{
  "model": "image captioner",
  "dataset": "flat shapes of many kinds, plain or patterned, on busy backdrops",
  "train_examples": 195000,
  "image_size": 48,
  "crop_scale_min": 1,
  "horizontal_flip": false,
  "translate": 0.12,
  "rotation_deg": 5,
  "tokenizer": "word",
  "vocab_size": 45,
  "encoder_arch": "shufflenet_v2",
  "encoder_norm": "batchnorm",
  "encoder_activation": "silu",
  "encoder_depths": [4, 4, 4],
  "encoder_kernel_size": 3,
  "encoder_stem": "single",
  "encoder_widths": [96, 192, 384],
  "fusion": "cross_attention",
  "decoder_width": 256,
  "decoder_layers": 12,
  "decoder_norm": "layernorm",
  "decoder_norm_position": "pre",
  "decoder_activation": "swiglu",
  "decoder_mlp_ratio": 2,
  "decoder_head_dim": 16,
  "decoder_fused_qkv": false,
  "decoder_bias": "qkv",
  "decoder_qk_norm": false,
  "decoder_parallel_block": false,
  "decoder_inner_norm": false,
  "decoder_positions": "learned",
  "decoder_cross_attention_every": 1,
  "decoder_tie_embeddings": false,
  "init": "torch_default",
  "residual_init": "none",
  "optimizer": "adamw",
  "learning_rate": 0.0019,
  "beta1": 0.8,
  "beta2": 0.99,
  "eps": 1e-10,
  "cautious_weight_decay": true,
  "max_steps": 4200,
  "batch_size": 64,
  "epochs": 1.4,
  "lr_schedule": "cosine",
  "final_lr_fraction": 0.1,
  "warmup_steps": 120,
  "weight_decay": 0.4
}
Rows from block 8 of the text decoder, named by matrix and row number. Rows with one number belong to one attention dimension. Each number is 500 + 25 x the weight over its row's rms, rounded and kept within 0 to 999. All counts start at 0. Numbers have three digits each. After the name is the row's rms in percent of the matrix's.
# q: attention query (decoder.blocks.8.attn.q.weight, 256x256), inputs 0-127
# k: attention key (decoder.blocks.8.attn.k.weight, 256x256), inputs 0-127
q.21 115:476503501492518481483451489528543480537519475499509507524498507510494474505464482486480517524489513498480464526478498482484493465494505511522461519501476519481534527473506516509512489523514538522509491479500497487504512506467499471494492510471510458566521510552528511544503532527422485529511503493494494543486485486430503499483486489512515520509493474502495459478522497509549462455517
k.21 115:494481455485511439520503481533494497581530504521534478499503504502521465484489443479460490494511490494508488475488491467510476471485518519484504540474459530454542543481531493512513502525461573494505494517478478497485560523533502498510497516517545499555544513514500503497514510494494468561521491498514520499513509474490513509529524483511473537499527487522487519498526452510513473497531
q.22 111:475497492465502477513469506492526457556522493462483490521491512516518492498485483496468521542511490491489498526491511476484479469509504532501471479503500527499550514486490516477509470516499508511526474488509498494509534504479501494513520511497512477563530500571545518522499508539448489515498496495499497562481487485433496503479468503512505528519487500507466491472508499509553482470508
k.22 110:490527435487504458519480488535501486563510520516509505493503524484486445497468440501464504507529476492528482489494513489492474497493533519489518492465451545471535558485512483502502520505473543529496504520469480493495582509530487492513501548500532505546508531510513492477500511470531446548510502498534520530524506496510516493511514483498487544519525488527470522529531468497524492514539
q.23 084:519491511572515509504498485507496511519532452515519507496494497493461491503478506493514492477480473489512464514534477517496491508522482501531470523499460475456531493493531520525502535512473531458484505473478544500548504553481469453491473501459527456482499525548503468505498533484440525548492459475496500515470508469489511498524487508520489509518494483515518480495502473503499490474514
k.23 086:514468485474542414539545498522532489575508452491536467479513514485513478490489498496490496474470532519477485486503462463489491504501528528507482555465500459477519508494547522500481506529483516444462506480490522481461504513510505513466504458474560476495531474494506505510537549487494504527497464483484503499488500444492490523540506523493468502501509472499514503497501474537509426454494
q.24 125:502517488471475532520535514482462502477491518514474511466508490461481524492549502499528512489491495491507517478524501511541514523495506504494534486512506520528479487501466473482500526453511451498473497488506515490502515494514493520539524490495476525453449481450507515462476456477556513455487501503493501464505510555578497480485522509483499477514493543506501542545484504474478554518475
k.24 123:484529523492472588493477506455494509428487497502466532505502494491490543507512531497525498501481490479501516506528497525503523528485495507508524454555540489538475466528481512484492491474514446496518487466561532501540491483483499485510504506488444507462465468491494512489472473492501529424483523506488469497498507523485502488455485514521482458505473531491506505497485525484474553509482
q.25 113:498527509468475533503538501467488491477497536509489502477495474484509527499542506502524485491497502510509538488526514500525514528505504493479549473482529524533482500491463466461506485451523456507480501509508498490502513480522493542518525491517470524451474473444504534458468454490538493459505504535501502466519506553562491474495510476498504501511497526491495548548490521482474538542477
k.25 117:475531520499476580474478506470482498424488498488462536515499476493493541504513522491527495499488491487506510513512497529499498530492483482509525461538542505531488492538456505506505499464528430517505489485535510499551474466466515474508482508502451500465446503488479499500461465512497507440476542520507471493506506525505499489461505498519527474511477525495480486500490533483481553508503
q.26 102:473490495533502477493472513558518501507507466506518522545518507497505469498490489487490533540487530495475451503483477512458508489499473502529455530508498525483538517497523499522495525526510544518513511509507514483513509529466522480505505481460492435531515546551501474504499525503427504536501486502462522509507486484455516527485488500498530509505511495505509474482516495483518459437549
k.26 105:492470460510499430537512476524502482565515495542527454502512514497520447484471462514494512509507495499500484502465500466500512467515495539467500519461482496468518517467506484492512493519488546473490497484503503482489531553524504518488520471503512487543576483544500528503503512498490497550531482497491501513496471455476515538512478512489497525511528480486484549478487482516528446466528
q.27 118:480486486532517456496465491545541492516513467502510523526509519507486478499446508495496518528506507494491462495487467504454495502495496505527469529496497503471527512487505532535493506541499539510520500501498513494496496511476498455480483515485540462530517525537510489540535549518423500541488486499491498523484498458437507521496496504510510520497479477516514473465514499494514442456532
k.27 126:514458481505520410522519468549507485602527482501524467475500498500525440504485480499476509490502510517484475503489509474500488496492503524504493521479469505469521516457532514504518500539469563473487509509475481497467523538531512515496496472502549492535541506524492510513526516492497482553520456483500523505492505457488516530530502505492498525493523478527501510504495472509527428492513
q.28 094:474477482523469504519478532540478509470465508513526519583519490532523516482494505477489515548488535499457513476438475521445495489494484495515483538520522504481512490534489486521479473511543533540514526539524488474464495515488527494511522486477494461508521514503441502499490487527468493511515526531468550491513469495475551519484495477503530483462502498480466497475507504464500482453548
k.28 100:454478465535504521495462507509450489502502508544460483520496486527478459524510486515519490525538517507488490538479514490489464486509456515481479478489536481508532503463450453509532500482554510483516491490510516509498502537479530513494525463508504496532525513513491528484493480510486508510538491543486490485486467508476542538497463470483529498501515512460486523491488548449503489458508
q.29 116:510519492483488522498554499455496519489528511525500522438482472462495506487523526520539468458513475487520511475541509516520529543524507499501533463473476505514445499489489491499502520468481474477462509480507497525525509487512477510513514492492492547455479497431496499466493505454550497478492495502505520453501540525565467470518540500496488496517507514501517517527493505504473536537482
k.29 118:501506545480476535485514515478522510439478488471500527487505485497496547522494549489534507470471519498489521487521491516494526541517511461517507491531533481525485450538505531487472487500487437494489506485525520496514457465473515490482496491507473498449450457464469475515500492516490522430478505494490479471492518525479471467472526508525487477494471510499516468509489497527473504512459